config.toml
model = "masked image model"
dataset = "views of escape-time and Newton fractals"
train_examples = 145000
image_size = 48
crop_scale_min = 1
horizontal_flip = true
method = "mae"
mask_ratio = 0.6
loss = "mse"
encoder_arch = "vit"
encoder_norm = "layernorm"
encoder_norm_position = "pre"
encoder_activation = "gelu_tanh"
encoder_mlp_ratio = 2
encoder_head_dim = 16
encoder_fused_qkv = true
encoder_bias = "all"
encoder_qk_norm = false
encoder_layer_scale_init = 0.1
encoder_parallel_block = false
encoder_inner_norm = false
encoder_patch_size = [6, 6]
encoder_layers = 16
encoder_width = 192
encoder_positions = "learned"
decoder_width = 128
norm_pix_loss = true
decoder_layers = 2
init = "lecun_normal"
residual_init = "scaled_by_depth"
optimizer = "adamw"
learning_rate = 0.0011
beta1 = 0.9
beta2 = 0.999
eps = 1e-06
ema_decay = 0.999
max_steps = 11500
batch_size = 384
epochs = 30.5
lr_schedule = "constant"
warmup_steps = 1150
weight_decay = 0.3
Rows from block 15 of the encoder of a small masked image model, named by matrix and row number. Rows with one number belong to one neuron. Each number is 128 + 24 x the weight over its row's rms, rounded and kept within 0 to 255. All counts start at 0.
After each neuron's rows are labels from the 100 images, of 14848, where the neuron reaches its highest value: "patch colour" is the nearest of a few named colours to the mean colour under the peak; "top examples" is what is common among them. Only what is clearly more common there than usual is listed. The data: views of escape-time and Newton fractals. In brackets: how many of the 100, against the usual share in percent.
# fc1: MLP up (encoder.blocks.15.mlp.fc1.weight, 384x192), inputs 0-191
# fc2: MLP down (encoder.blocks.15.mlp.fc2.weight, 192x384, transposed), outputs 0-191

fc1.147 [141 115 139 153 138 132 111 121 147 143 133 156  89  88 124 151 144 104 124 160 148 141 125 143 176 122 144  95 145 109 131 113 100  95  90 125 172 135 135 148  94 160 117 118 113 110 151  86 137  88 144 114 134 100 137 162 157  99 161 144 147 128 126 150  79 152 152 145 139 121 136 170 109 132 127 177 167  87 122 115 143 128 114 147 116  90 122 107 132 109 154  96 124 126 114 102 158 103 119 131 144  74 123 169 130  98 133  83 119 113 130 177 147 157 137 148 110 105 135 167 119 164 177 159 137 105 133 164 128 146 118 132  89 143  71  46 129 105 116 137 139 135 153 170 133 119 127 140 104 126 128 135 130 147 143 123 130 152 142 179 100 142 143 128 156 130 167 108 164 117 134 135 147  84 153 131 147 144  89 148  90 168 124 119 135 138 134 168 105 106 142 119]
fc2.147 [108 110 157 141 102 111 141 104 151 101  63  97 140 144 107 128 122 131 114 135 121 129 129  91 123 102 148 124 126 141 113 126 153 131 135 128 119 123 122 117 144 112 136 137 111 119 143 119 111 158 132 129 145 125 141 112 101 151 132 131 107 163 138 126 136 123 136 118 131 105 115 107 130 255 132  85 130 156 100 155 134 108 150 126 149 155 134 130 118 116 130 185 142 124 113 151 140 119 106 131 139 171 104 125 130 145 142 126 125 160 134 121 124 122 131 144 126 121 102 143 168 104 111 117 122 155 119 135 146 130 152 130 109 136 127 197 115 116 142 135 115 153  99 129  90 122 121 121  82  78 157 147 130 127 104 122 139 136 116 120 130 102 131  99 114 122  83 121 111 132 118 136 151 140 112  87 101 136 143 120 155 109 115 157 125 118 135 113 141 162 137  86]
patch colour: grey (39 vs 16)
top examples: vivid (84 vs 14.4); Newton basins of five roots (47 vs 12.9)

fc1.155 [135 169 134 189 118 176 153 133 121 131 118 112 118 107 104 140 122 133 137 125 146 102 121 198  88 177 164 129 106 124 107 120  88 101  92 107 137 137 107 115 133 128 133 140 117 124 164 128 134  74 151 101 108 103 129 171 152 120 145 128 104 144 111 145 107 159 141 122 148 153 161 122 124 136 159 151 174  69 180 102 118 132 126  98 108 110 115 121 134 118 121 115 122 116 103 124 158 105 119 115 174 119  92 176 135 122 128 119 115  79 116 151 125 130 141 155 108 116 160 154 136 133 175 118 139 147 136 160 138 126 130 126 151 134  85  71 112  83 134 155 119 131 127 109 150 128 129 133 124 130 107 137 127 121 117 146  65 129 159 156  88 134 174 129 138 142 137 137 144 112 136 112 117  70 103  98 130 136 120 117 106 167 160 145 162 133 141 172 147 104 169 112]
fc2.155 [100 112 141  98 112 103 135 113 145  83  87 129 148 135 117 121 131 122 136 119 146 153 142 109 143  80 139 129 109 149 118 113 154 148 121 129  90 122 118 125 150 124 129 135 125 131 149 143 131 141 118 138 112 109 143 109  81 176 136 103 135 132 157 110 142 116 127  98 133 108 101 154 130 255 122  89 103 137 102 115 112 114 158 149 122 151 163 132  90 132 114 169 142 131 119 128 144 127  84 108 133 138 150 110 133 137 140 143 119 160 117 115 104  90 140 126 116 140 122 137 146 124  98 102 132 136 108 126 135 134 124 130  98 135 128 193 104 148 118 138 138 154 116 131  96 127 125 130 124  78 128 166 123 124 141 142 150 132 152 155 137 116 152 115 123 142 113  96 106 129 126 147 133 138 142  88  98 128 149 123 149 110 103 155 125 123 135 105 172 161 141 119]
patch colour: grey (43 vs 16)
top examples: Newton basins of three roots (49 vs 11.1); vivid (48 vs 14.4); grey (38 vs 14.3)

fc1.314 [147 146 143 155 141 153 143 121 112 138 138 157 107  75 140 148 141 167 129 150 121 140 113 164 167 140 175 122 116 112 128 155 101  91  94 127 157 140 150 135 107 166  99 145 129 122 147 109 137  86 153 129 156 101 137 171 158 110 136 127 156 152 116 150  92 155 141 142 146 163 146 119 105 110 110 183 170 108 154 117 136 129 127 117 112 115 100  99 126 103 145  92 111 110 109 100 126 129 108 149 150  84  85 182 139 103 115 121 107 106 122 137 167 133 148 156 122 101 132 139  99 148 163 134 134 141 128 167 144 135 142 112 161 140  83  74 122  92 109 139 149 108 146 138 123 131 102 130 154 141  95 142 147 122 136 138 118 138 140 170 146 114 197 147 131 152 158 103 160 127 123 101 138  79 156 131 150 145  97 157  92 146 146 105 140 143 141 191 118  82 147 123]
fc2.314 [ 96  88 103 116  92 111 135 117 123 102  69 120 146 168  97 124 125 113 137  96 151 130 120  98 120 101 129 133 127 135  87 105 152 160 150 126 105 127 139 113 137  77 139 125 144 114 114 138 120 148 131 134 113 100 147 104  93 162 137 138  95 144 148 131 165  94 126 106 129 101 126 125 126 255 129  52 106 145  95 151 123 125 169 139 145 154 136 133 107 125 106 193 154 125 131 146 131 101 109 119 134 164 119 119 138 167 146 131 137 174 141 126 107 127 149 127 115 145 124 152 175 132  82 102 136 126 106 133 127 117 148 130 118 114 151 187 111 140 142 152 131 160 111 131 143 133 124 135  84  86 150 133 139 122 105 127 148 111 128 126 123 111  96 135 127 139  95 121 112 129 124 163 115 142 124 114 103 115 152 107 165 116 104 149 154 119 116  93 139 168 160 129]
patch colour: grey (45 vs 16)
top examples: vivid (65 vs 14.4)

fc1.220 [112 105 105 113 116 135 114 130 119 191 131 132 137 105 143 124 125  86 136  96 146  94 132 100 138  99 119 170 160 157 142 116 131 115 131 114 129  95 153 135 124 107 147 168 156 126 116 123 137 114 119 135 140 105 119 129 148 166 157 169 107 131 143 119 178 166  90 102 134 111 136 128 102 105 100 103 151  97 155 140 130 128  79 161  99 123 140 131 124 125 106 138 103 141 137  99 172 117 148 102 152 142 100 108 110 169 112 113 109 148 113 132 136 157 132 167 125 182 110 141 129 144 171 146 159 138 107 124 146 147  68 137 180 143 106 109  95 151  89 149  98 153 114 110 170 116 129 120 111 113 101 125 137 161  77 126 123 134 127 111  82 173 148 141  87 123 139 170  89 127 109 175 113 156  94 100 157 165 165 134  99 113 115 158 132 124 170 121 137 127 155 149]
fc2.220 [133 148 116 138 126 119 130 128  70  79 142 135 145 132 152 122 120 123 101 114 138 139 120 156 133 182  96 122 126  90 111 146 123 150 153 129 126 123 113 119 116 109 133 128 105 139 148 154 125 131  98 121  97 148 113 123 168  90 118 109 140 122 174 121 112 106 115 170 131 139 120 103 137 104 129 165 108 150 115 134 142 108 173  87 133 106 123 124 101 149 122 174 134  67 203 132 107 163 119 145 147 102 105 163 125 121 117 162 132 123  68 137 153  94 111 109 129 109 143  90 104 150 132 106 131  97 135 125 111 125 165 129  97 135 141 176 110 122 141 119 166 138 142 149  98 125 133 126 166 122 105  94 114 120 134 129 132  82 119 115 130  69 147 136 132 149 102 184 152 108 126 110 155 133 171 173 146  96 110  67 175 148 155 117 124 124  85 141 151 118 111 100]
patch colour: pink (35 vs 8.2)
top examples: pastel (38 vs 14.2); grey (35 vs 14.3); Julia set (25 vs 9.9)

fc1.77 [111 106 134  82 131 126  89 116 154  93 162 113  74 138 130 132 147 121 167 173 146 144 129 132 131 140 127 130 127  96 112 154 127 143 130 100 101 107 148 106 121 142 116 137 123 134 100 155 158 125 101 132 137 131 191 117 117 168 137 136 130 130 144 152 179 135 158 140  92 114 134 152 119 112 111 130 116 131 115 141 114  87 143 103 148 180 130 148 154 135 105 138 140 169 144 163 121 174 134 131 136 145 132 105  94 140 119 131 112 109 111 137 120 163 140 142 155 166 135 121 136 131 140 108 112 198 122 128  99  86  89 110 122 148 101 113 155  99 158  73 149 115 116 136 144 141 124  76 187 108 169 166 163 108 124 126 120  88 146 158 105 153 135 185 169 100 105 127 111 100 143 122 130 140  84  87  95 171 135 119 162 126 142 134 148 139 111 144 149 140 126 102]
fc2.77 [127 130 142  58 147  74  95 126 127 133 173 159 112 135 123 126 126 112 138 142 147 108 162 156 150 120 116 121  67 134 114 150 126 161 171 132 117  96 159  97 130 119 139 112 117 134 135 129 125 127 120 168  82 118 108  64 129 124 121 136 130  99 147 121 113  82 123 159 139 134 101 142 143 101 139 117 120 151 134 143 149 143 119 122  94 137 123 118 154 128 150 135  88 127 147 134 117 156 148  96  95 133 136 165  86 110 110 105  96 115  95 126 103 134 121 118 108 141 121 139 155 172 151 115 124 128 120 127  90 132 128 134 160 124 147 146 159  95 124 103  79 182 129 140 195 150 105  22 143 121 144  92 145 123 134 115 114 117 120 131  98  96 111 157 127 104 139 172 134 146 113 122 120 122 134 147 118 175 118 128 161 155 119  99  92 147 103 126 124 123 101 124]
patch colour: pink (28 vs 8.2)
top examples: vivid (46 vs 14.4); Newton basins of five roots (41 vs 12.9); pastel (32 vs 14.2)

fc1.57 [109 126 103 143 119 157 137 140 173 135 129  84 168 116 101 127  90 176 122 111 133 120 132 183 121 149 127 107 111  98 119 104 116 123  65 147 124 104 128 176 111 115 120 151 178  79 166  97 136 124 124 146 129 129  72 158 120 158 125 119 132 126 137 134 125 133 147 126 139 156 157 100 163 116 125 119 127 130 121 182 128 152 140 101 146 183 174 128 158 107 159 154 135 163  65 114 122 103 118 149 153 137 135 114 142  96 127 103 127 105 130 159 129 133 105 168 127 109 145 125 151 142 116  71 134 125 141 142 111 147 179 146 135 141  97 123 125 131 109 107 138 134 102 118 131 137 109 112 138  77 140 158 134 108 143 107  79 122 140 144 146 131 147 152 143 113 112 138 125 110 121 139 128 125 105  83 122 118 156 140  80 177 186 117 133 132 131 129 148 107 196 132]
fc2.57 [ 82 139 150 160 131 140 126 144 139 114 122 123 167 114 147  91 107 128 147  69 142 142 155 137 134 101 111 125 109  87 195 110 124 147 168 128  99 119 107 161 148 131 125  88 136 145 131 117 138 139 150 155 101 148  77 129 100 145 122 151 141  98 145 121  71 100 131 129 131 114 124  62 149 196 124 114 125  96 135 149 136 133 173 104 164 126 158 129 128 135 151 138 108 117 110  89 141 110 146  70 106  98 108 106 123 113 154 149 106 104 134 126 120 154 106 107 125  88 142 146 123 140 114 139 122 153 140 126  85 119 111 126 153 126 165 185 159 118 122 167 130 143 172  94  58 116 128 120 160  98 130 143 110 127 127  92 122 147 138 143 166 122 165 156 112 144 139 140 136 107 122 172 131 136 126 167 161 116 125 109 112 115 112 107 114 141 119 116 147 124 138  94]
patch colour: black (56 vs 26.8)
top examples: Mandelbrot set (45 vs 12.1)

fc1.267 [157 134 101  88 137 143 137 138 124  97  89 123 125 124  83 158 103 167 168 105 125 138 167  73 134 165 111 162 127 135 143 135 143 111 134 104 143  85 137 128 151 131 120 169 158 115 129 121 103 175 103 144 131  90 198 130 166 126 157 123 121 122 101 106  94  74 102 134 145 128 115 123 114  96 117 104 170 166 189 131 114 106  74 113 106 143 103 138 113 137 130 129 124 147 107 136 136 119  91 163 133 152 129 158 117  77 146  97 148 123 170 165 133  86 133 131 150  98 115 121 182 137 108 100 154 157 129 123 148 108 122 137 155 107 125  76 149 133 107 141 126 135 158 128 140 140 122 127 134 140 100 149 157 130 151 141  96 133 117 162 120 157 127 140 157 116 103 143 136 134 126  98 157 128 143 109 126 119 131 157  84  86 111 144 136 163 148 125 120 117 166 162]
fc2.267 [199 174 158 123 126 112 109 134 105 109  77 106 120 103 131 166 110 131 165 125 156 116 163 142  93 137 155 136 136 167  90 116 109 106 160 126 125 124 137 140 169  98 170 109 123 101 155 176 131  70 101 141 138 116 137 135 143 108 129 107  87 106  96  73 120 125 103 104 135 157 122 125 126  75 125 114 131 123 121 146 146 152 135 187 125 105  89 129 133 133 157 147 124 100 107 106 138 127 136 114 115 109 127 134 120 107 112 186 137 102 121 116 156 121 144  82 132 149 107  91 109 110 132 102 140 151 123 135 118  88 105 128 142 124 158 107  72  98 153 150 109 113 148 121 156 140 135 130  95 158 147  83 149 121 125 133 163 169 142 117 140 117 133 107 135 159 138 100 156 100 136  90 149 144 102 145 156 141 118 129 125 116  58  97 127 113 126 100 108 138 129 139]
patch colour: grey (66 vs 16)
top examples: grey (94 vs 14.3); Newton basins of three roots (28 vs 11.1)

fc1.2 [141 145 104 102  75 104  82 111 103 143 113 127 145 120 115 134 119 126 106  95 148  72 105 135 114 163 155 130 138 131  68 131 120 166 114  49 116 112 122 110 168 129 159 152 123 105 156 128 107 108 158 178 130 142 117 121 131 115 111 138 134 128 133 175 175 140 161 161 212 158 142 114 115  93 136 133 153 112 142  99 107 162 103 109 141 130 147 141 141 116 111 126 129 120 142 134 145 137 157 113 127 143  95  98 151 138 136  95 162 142 156 104 142 164 145 141 159 178 156 106 159 117 162 170 118 156 102 123 156 142 139 180 115 128 100 125 101 119 106 122 130 113 118  93 155 119 121 116  94 141 160 167 125 142 145 123 147 118 148 125 153 170 128 148 124 124 137 113 116 152 128 140 136 170  63 126 108 131 165  98 122 118 116 142 109 139 144 113 137 138 121 133]
fc2.2 [129 121 155 128 111 102 109  90 111 135 142 127 146 112 180 115 102 154 119  72 146 115 150 109 133 132 138 132 129 111 120 189 160 103 138 126 185 131 136 135 161  96 121  57 142 104 144 143 121  89  67 110 118 158 138 134 104  93 141 142 146 105 125  60 115 109 146  89 134 133 125 142 136 113 116 146 129 168 114 143 169 170 137 116 160  88 105 130 144 125 128 149 110  87 149 111 117 118 166 103 130 140 159 108 164 112 155 174 149 119 121 114 162 135 141 101 153 114 119 121 146 133 124 126 133 104 131 116 117 122 145 122 107 129 158 156 134 105 107 101 119  99 131 149 166 157 133  87 131 128 149 118 116 123 152  74 153 199 139 116 136  99  91 145 127 135 153 122 154 118 144  81 147 139 114 127 137 130  91 115 109  96 133  94  93 117  92 170 117 146 134 136]
patch colour: purple (44 vs 2.2); red (31 vs 2.7)
top examples: vivid (59 vs 14.4); tricorn (38 vs 11.1)

fc1.108 [139 148 146 125 124 166 147 152 139 124 134 141 115  50 120 130 135 158 127 140 126 120 123 165 156 147 152 109 124 128 180 149 123 111 107 114 150 155 139 106 128 138 125 147 139 143  95 114 179 125 144 107 131 103 135 150 165 100 144 119 182 134 134 182 118 145 139 120 156 156 179 125 134  95  77 200 137 133 160 117 132 126  97 130 157 106 115 102 158 108 142 112 132 111  79  84 157 119 129 163 143 126  96 178 124 124 136 118 139 121 134 150 154 126 148 138  66  85 124 131  95 115 140 133  87 144 129 208 120 118 133 121 135 130  83 128 135  81 118 137 135 147 150 135 151 112 134 192 149 146 122 121 107  92 126 134 110 135 136 144 125 128 169 132 132 170 145 118 122 124 150 118 146 114 129 135 157 150 136 142 155 128 131 143 138 143 151 152 169  81 134 115]
fc2.108 [ 67 125 109 124  97 125 127 115 132 145  61 122 147 142 113 118 110 103 159 108 138 121 137  81 113 109 119 151 139 130 115  75 145 163 148 120 119 135 141 118 127 109 134 120 117 105 149 151 133 157 106 134 110 115 165 107 108 152 147 143 107 143 130 117 166 114 102 121 125  99 101 132 130 178 130  63 114 160  99 157 129 152 158 131 102 178 131 127  88 114  98 175 148 143 152 134 122 102 117 104 151 160 157 106 146 138 160 131 148 159 131  89 115 116 139 132 115 182 148 137 146 154 104 104 148 112 124 142 108 104 136 126 130 130 213 176  93 161 148 136 100 156  94 117 110 126 130 141 107  88 139 147 137 121 109 125 164 112 132 106 126 121  91 144 135 140  74 136 113 124 140 179 114 167 131 110 105  98 155 111 151 139 115 119 131 128  97  72 130 144 144 149]
patch colour: grey (42 vs 16)
top examples: vivid (71 vs 14.4); Newton basins of five roots (31 vs 12.9)

fc1.18 [151 139 162 139 133 139 146 130 133 157 133 133 112  57 141 139 128 162 127 160 113 122 129 164 174 159 150 128 100 117 138 127 134 103  89 100 158 156 160 124 109 155 130 173 138 124 151 116 138 109 160  98 138 116 141 154 167 111 115 107 163 141 111 164  91 151 142 133 132 154 192 112 102 105 158 181 153 110 154 101 113 143 143 125 100 114 120  63 172 116 144 106 154 119 123  97 150 106 131 137 155 106  75 156 138 102 115 107 102 122 138 143 189 116 182 146 142  94 136 146 118 125 149 115 135 144 133 165 150 141 118 142 143 137  90 106 127  99 104 147 126 113 164 140 135 108 123 141 147 113 108 140 127 119 143 136  96 137 154 160 154 135 171 154 159 129 143 139 124 125 108 113 147  94 137 141 189 121 109 139  96 116 142 116 136 143 139 174 114  72 109 128]
fc2.18 [ 78 102  97 147 115 113 138 116 117  86  84 124 149 154  96 108 129 107 149  84 145 124 141  80 116 100 115 132 152 131 106 107 132 124 151 123 107 131 134 120 151  73 136 100 135 145 122 130 126 141 124 144  99 109 144 112  92 155 135 142  93 136 153 119 163  99 127 116 129 103  93 126 126 188 125  68 104 129 116 167 116 113 131 140 161 161 160 132  94 122 103 201 139 136 126 158 131 101 124 128 143 164 142 115 137 159 153 165 132 182 134 125 101 148 152 111 128 153 127 118 159 136  86 133 132 116  87 122 103 121 142 126 127 122 177 196 115 151 136 133 123 151  98 144 131 126 133 145  93  91 154 147 135 128 109 142 151 121 113 114 121 130 108 137 137 144  79 114  84 144 130 165 101 157 143 125 106 111 159 100 169 132  68 125 153 123 114  98 144 169 145 131]
patch colour: grey (45 vs 16)
top examples: vivid (76 vs 14.4); Newton basins of five roots (43 vs 12.9)

fc1.356 [110 104 160 136  85 142 123 100 135  90 119 141 143 148  58 168 114 140 137 110 118 128  91 129 116 164 164 109 170 134 141 132 150  86 136 133 131 130 100 132 122  82 188 143 136 144 119 148 120 145 136  97 118 154 146 130  97 126 100 129  92 135 100 141 165 145 119  79 146 140 142 173 142 108 159  93 159 118 148 147 152 107 164 115 138 100 112 123 160 124 154 132 134 173 110  87 109 137 133 146 169 106 126 103 120  92 178  92 118 101 111  91 147 106 166 164 135 166 126 118 161 182 102 147 146 143 118 149 153 100 132  96 127 130 121 117 160 134 119 127 141 123 114 143 148 173 126  82 159 134 123 120 149 118 133 109  81  98 137 141 146 117 144 163 150 191 124 132 140  94 117 113 148 117 109 117  87 111  93 126 127 121 146 168 135 118 143 123 120 107 114 133]
fc2.356 [118  86  74 134 175 125 132 102  71 159 130 124 112 111 199 100 101 119 132 139 151 109 150 148 157  88 130 124 117 103 119 124  98 155 111 128 175 135 169 135 129 135  74 122 143 132 153 116 139  92 126 156 110 127 112  77 160 129 168 131 108  98 135  98 100  93 122 182 125 136 130 120 117 168 128 124 104 131 114 109 113 148  85 138 131 135 144 135 106 112 110 158 154  99 120 113 138 148 118 120 107 138 145 140 198 154 101  83 190 136 120 163  97 133 144 121 122 108 133 144 127  88 169 131 109 105 131 140 127 145 119 129 112 135 156 123 103 147 128 132 113 100 114 126 133 148 144 118 157 123  90 158 120 130 125 146 135 149  94 153 120 135 104 116 145 122 110 127 113 144 140 138  85 111 106 172 202 134 144 160 127 135 103 105 138  76 151 141 153 119 117 142]
patch colour: pink (34 vs 8.2)
top examples: Newton basins of five roots (39 vs 12.9); grey (37 vs 14.3); Newton basins of three roots (30 vs 11.1)

fc1.131 [ 77 124 147  96 104 148 163 108 100  96 136 141 118 113 130 123 115 166 155 110 114 150 141 196 142 126 123 154 114 146 115 147 127 147  65  68 125 105 158 128 109 117 144 141 130 128 141 145 121 133 145 126 145 117 124 156  98 139  90 112 125 157 130 155 178 104 116 119 210 130 142  96 114 111 126 151  96 147 126 125 150 129  93 140 113 143 155 150 124 122 101 135 145 128 140 123 101 108 150 142 131 172 134 121 133 157 118 124 113 169 138 106 134 122 110 126 133 170 146 155 132 122 148 140 109 106 102 107 130 150 168 182 130 128 128  82 137 113 110 118 163 140  99 120 174 140 105 100 115  80 141 125 175 128 106 120 116 182 130 129 106 119 135 159 133 102  83 136 153  67 116 104 131 116 138 106  86 151 150 100 141  96 131 137 182 139 154 147 171 128 118 133]
fc2.131 [114 120 155 101  97  86 150 120 157 126 118 162 111 113 157 146 132 113  79 114 141 115 153  80 136 109 118 117 107 103 132 176  73 114 153 131 116 108 143 153 137 158 140  85 132 109 166 132 109  95  57 149 116 121 122 105 133 130 106  94 138 131 162 132  80 129 142 195 149 134 139 146 121 201 120 149 106 107 134 129 173 141 141 133 170 118 138 134  90 151 117 152  90 132 140  91 117 110 141 122 120  94 133 124 132 143 104 150 143 134  90 144 132 129 118  93 149 108 169 136  92 124 132 138 118 100 127 106 171 125 131 130 105 126 170 133 113 113 128 102 118 126 107 102 102 143 119  87 118 131 136 134 150 130 128  99 108  91 132 107 144 168  90 110 126 112 190 128 114 124 108 137 163 111 124 130 135 107 137 143  85 142 109 114  92 128  93 153  60 112 134 127]
patch colour: purple (29 vs 2.2)
top examples: vivid (45 vs 14.4); dark (39 vs 14.4)

fc1.329 [125 198 116 128 144 124 109 134 116 126  78 126 117 107 145 198  82 122 140 125 119 104 123 138 101 153 138 154 129 142 120 123 123 107 155 105 118 163 156 120 138 145 154 145 125 143 155 187  82 107  90 118 137 135 147  92 144 115 139 125  92 132 118 139 134  98 109 108 156 117 125 166 158 117 146 139 136 148  95 167 148 156 109  96 151 110 123 103 156 151 147  95 148 120 125 128 121 147 141 135 110 119 172  90  92 137 144 107 136 132 156 118 118 161 113  86 109 134 124  92 143 134 151 144 121 144 102 149 107 129 152 133  96 145  73 102 164 124 159 152 142 130 159 107 141 156 114 149 119 132 161 116 126 140  95 111 124 158 105 111 144  81 192 152  89 153 157  93 143 100 157 115 158 122 128 147 136 143  75 172 115  86 142 110 159  98 154 121 133 133 103 149]
fc2.329 [ 87 133 110 118 139 185  71 125 119 139 103 147 168 146 167 147 116 146 115  72 115 138 104 143 104 140 126 144 130 101 113 122  94 152 110 130 115 139 113 119 107 171 140 147 131 132 150 150 139 134 153 111 140 131 122 145  79 117 124 126 138 131 147 164 149  77 124 168 123 133 117 197 123 216 135 135 131 123  99 126 156 112 128 134  71 142 140 126  95 148  86  85 158 103 174  96 143 141 138  93 114 140 139  96  99 161 131 129  98 158 138  94 113 122 125 156 116  95 150 104 109 123 110 146 136 153 109 126  97 190 138 127 104 119 139 161 181 138  91 130 127 129 142 119 140 135 115 158 138 120 124 132 132 132 109 113  92 126 134 145 142 126 147 123 121 132 101 157 123 117 147 146 120 104 130 137 104 189 100 126 165 157 134 117 119 110 170 121 163 150 103 107]
patch colour: purple (51 vs 2.2)
top examples: vivid (66 vs 14.4)

fc1.100 [158 145 156 162 162 130 134 136 108 145 142 142 106  59 149 154 151 148 132 147 117 115 136 143 167 149 147 127 116 111 151 129 124  95  92 143 141 149 146 128 112 155 142 161 123 145 132 101 145 103 159 112 120 109 135 151 153 113 105 115 178 124 125 144  84 145 143 131 160 151 170 108 105  86 117 204 139 124 145  90 118 132 109 123 144 109 126 129 142 125 135  92 123 124 111 104 138  81 124 153 135 105  70 151 121  93 105 127 115 108 126 148 212 121 180 121 109  88 121 122  94 146 132 137 106 137 131 153 141 143 117  75 148 142  91 107 124  97  91 140 142 109 164 140 117 129 131 136 153 134 101 137 140 114 150 140 123 141 149 151 145 127 180 131 157 135 155 127 131 145 136 101 133 101 142 150 180 121 102 147  89 139 132  90 133 122 164 165 106  73 120 113]
fc2.100 [ 87  98 105 124 104 116 148 110 118 133  80 121 161 159  96 107 130 121 138 109 131 127 110  98 130 113 130 144 137 139  92 114 128 139 168 122 107 132 139 113 157  70 139 103 139  95 127 137 131 152 136 129 115 114 150 106 113 145 139 139  96 142 141 125 182 104 112 122 128  94 123 124 128 209 129  65 103 112 100 168 110 130 174 124 121 147 125 130 117 114  93 207 149 138 131 153 131 108 134 114 156 158 137 121 144 160 153 131 132 180 144 113  97 130 143 131 123 141 147 153 174 110 103 105 134 131 117 122 121 114 153 127 126 115 175 201 119 135 160 156  96 147 114 126 122 120 127 137  85  98 155 141 134 126 107 132 131 102 113 115 121 133  92 155 129 147  65 118 108 115 133 166 106 143 136 132 124 122 163 102 154 126  80 124 159 125 104  77 148 165 155 147]
patch colour: grey (46 vs 16)
top examples: vivid (68 vs 14.4)

fc1.11 [ 91 149 175 153 131 132 133 127 156 114 146 135 116 133 127 134 144 158 132 181 127 142 117 143 142 142 173 144 142 164  91 115 105 122 100 111 135 128 151 134 123 147 121 163 146 138 138 123  95  81 188 134 107  90 115 192 172 117 159 122 105 142 101 141 144 142 164 144 134 117 154 166 124  62 141 126 196  75 147 120 142  85 142  90 133 136 101 121 130 149 126 102 167 158 111 112 150 127  99 135 169 109 119 166 145 125 141 111 133 138 133 142 116  87 136 140 127 107 123 143 141 130 147 115 123 163 125 134 149 129 113 144 124 136  61  48 113 110 136 122 121 160 116 110 131 129 145 133 124 116 141 160 121 131 135 168 120 119 101 153 126  87 127 172 154 174 114 119 127 139 125 118 132  94 155 102 137 161 156 136 130 143 148 158 151 134 149 156 157 130 160 129]
fc2.11 [110 115 140 145 126 133 144 121 139 116 130 120 125 136 120 131 134 135 129 145 114 127 125 127 127 123 143 126 131 145 136 119 134 143 125 127 117 129 127 126 124 152 128 165 129 130 124 110 127 145 137 135 128 127 117 151 139 140 129 117 103 155 113 128 140 149 135 137 129 114 137 128 128   0 131 120 129 120 130 129 122 114 119 119 122 135 132 129 135 121 121 125 141 153 117 145 123 126 114 115 145 137 121 128 132 141 132 128 126 142 130 141 122 123 125 144 129 136 118 130 128 139 121 120 124 140 120 125 128 125 124 129 129 117 124 133 129 127 137 131 126 138 114 117 123 131 126 141 123 112 129 146 125 130 106 139 119 126 119 139 125 134 127 149 123 123 112 135 123 135 122 140 133 110 139 108 109 136 159 131 143 118 144 129 133 136 133 123 134 147 137 126]
patch colour: black (68 vs 26.8)
top examples: Mandelbrot set (58 vs 12.1); Newton basins of five roots (32 vs 12.9)

fc1.258 [ 91 154 131 131 128 157 188 139 121  80 173 156  64 144 109 132 148 159 142 124 119 129 131 126 118  62 141 111 140 154 117 113 104 168 121 201 150 133 161 154 123 158 149 144 152  90 143 119 101 131  66 140 124  94  99 166 156 116 142 119 139 160 119 152 107 159 140 116  77 157 166 126 127  92 129 107 151 100 142 110 146 118 133  94 179 130 145 134  87 127  82 128 142 134 143 135 132  98 126 123 131 106 120 104 152 148 129 147 121 169 153 154 123 128 144 161 144 153 130 146 153 167  86 104 111 113 110 131 142 117 200 101 100  87 131 103 132 132 101 117 122 132  98 130 136 159 127 127 120 124 132 153 120 144 125 168 151 116 123 142 106 121  82 116 144  88 105 153 111 111 129 119 120 113 114 125 123 130 149 149 111 137 136 137 161 147 108 139 121 169 134 134]
fc2.258 [146 137 104 144 135 129  68 143 172 130 126 134 139 141 125 120 153  81 167 136 134 132 161 164 120 146 106 133 139 102 138 120 102  95 114 129 148 137 139 121 107  97 121 140  97 171 125 135 149 163 192 132 143 127 134  98 131 124 149 137 138 114 124 138 115 124 105 163 112 124 107 146 120  60 136 162 118 141  67 151 133 143 173 172  90 132 110 124 152 141 159 123 167 119 114 118 148  97 133 148 111 140 137 187 124  95 126 130 127 111 104 108 135 149 123  88  80 103 142 142 138 122 159 130 123 165 142 125 119 142  71 126 105 177 171 116 157 129 172 133 131 161 168 156 114 107 137 140  90 146 106  70 129 129 119 109 123 154 143 148 129 129 184 140 133 144 108 124 146 115 131 156 116 166 115 150 111 147  89 117 184 101 139 117 152 137 138 105 147 103 145 149]
patch colour: pink (38 vs 8.2); white (37 vs 2.6)
top examples: grey (95 vs 14.3)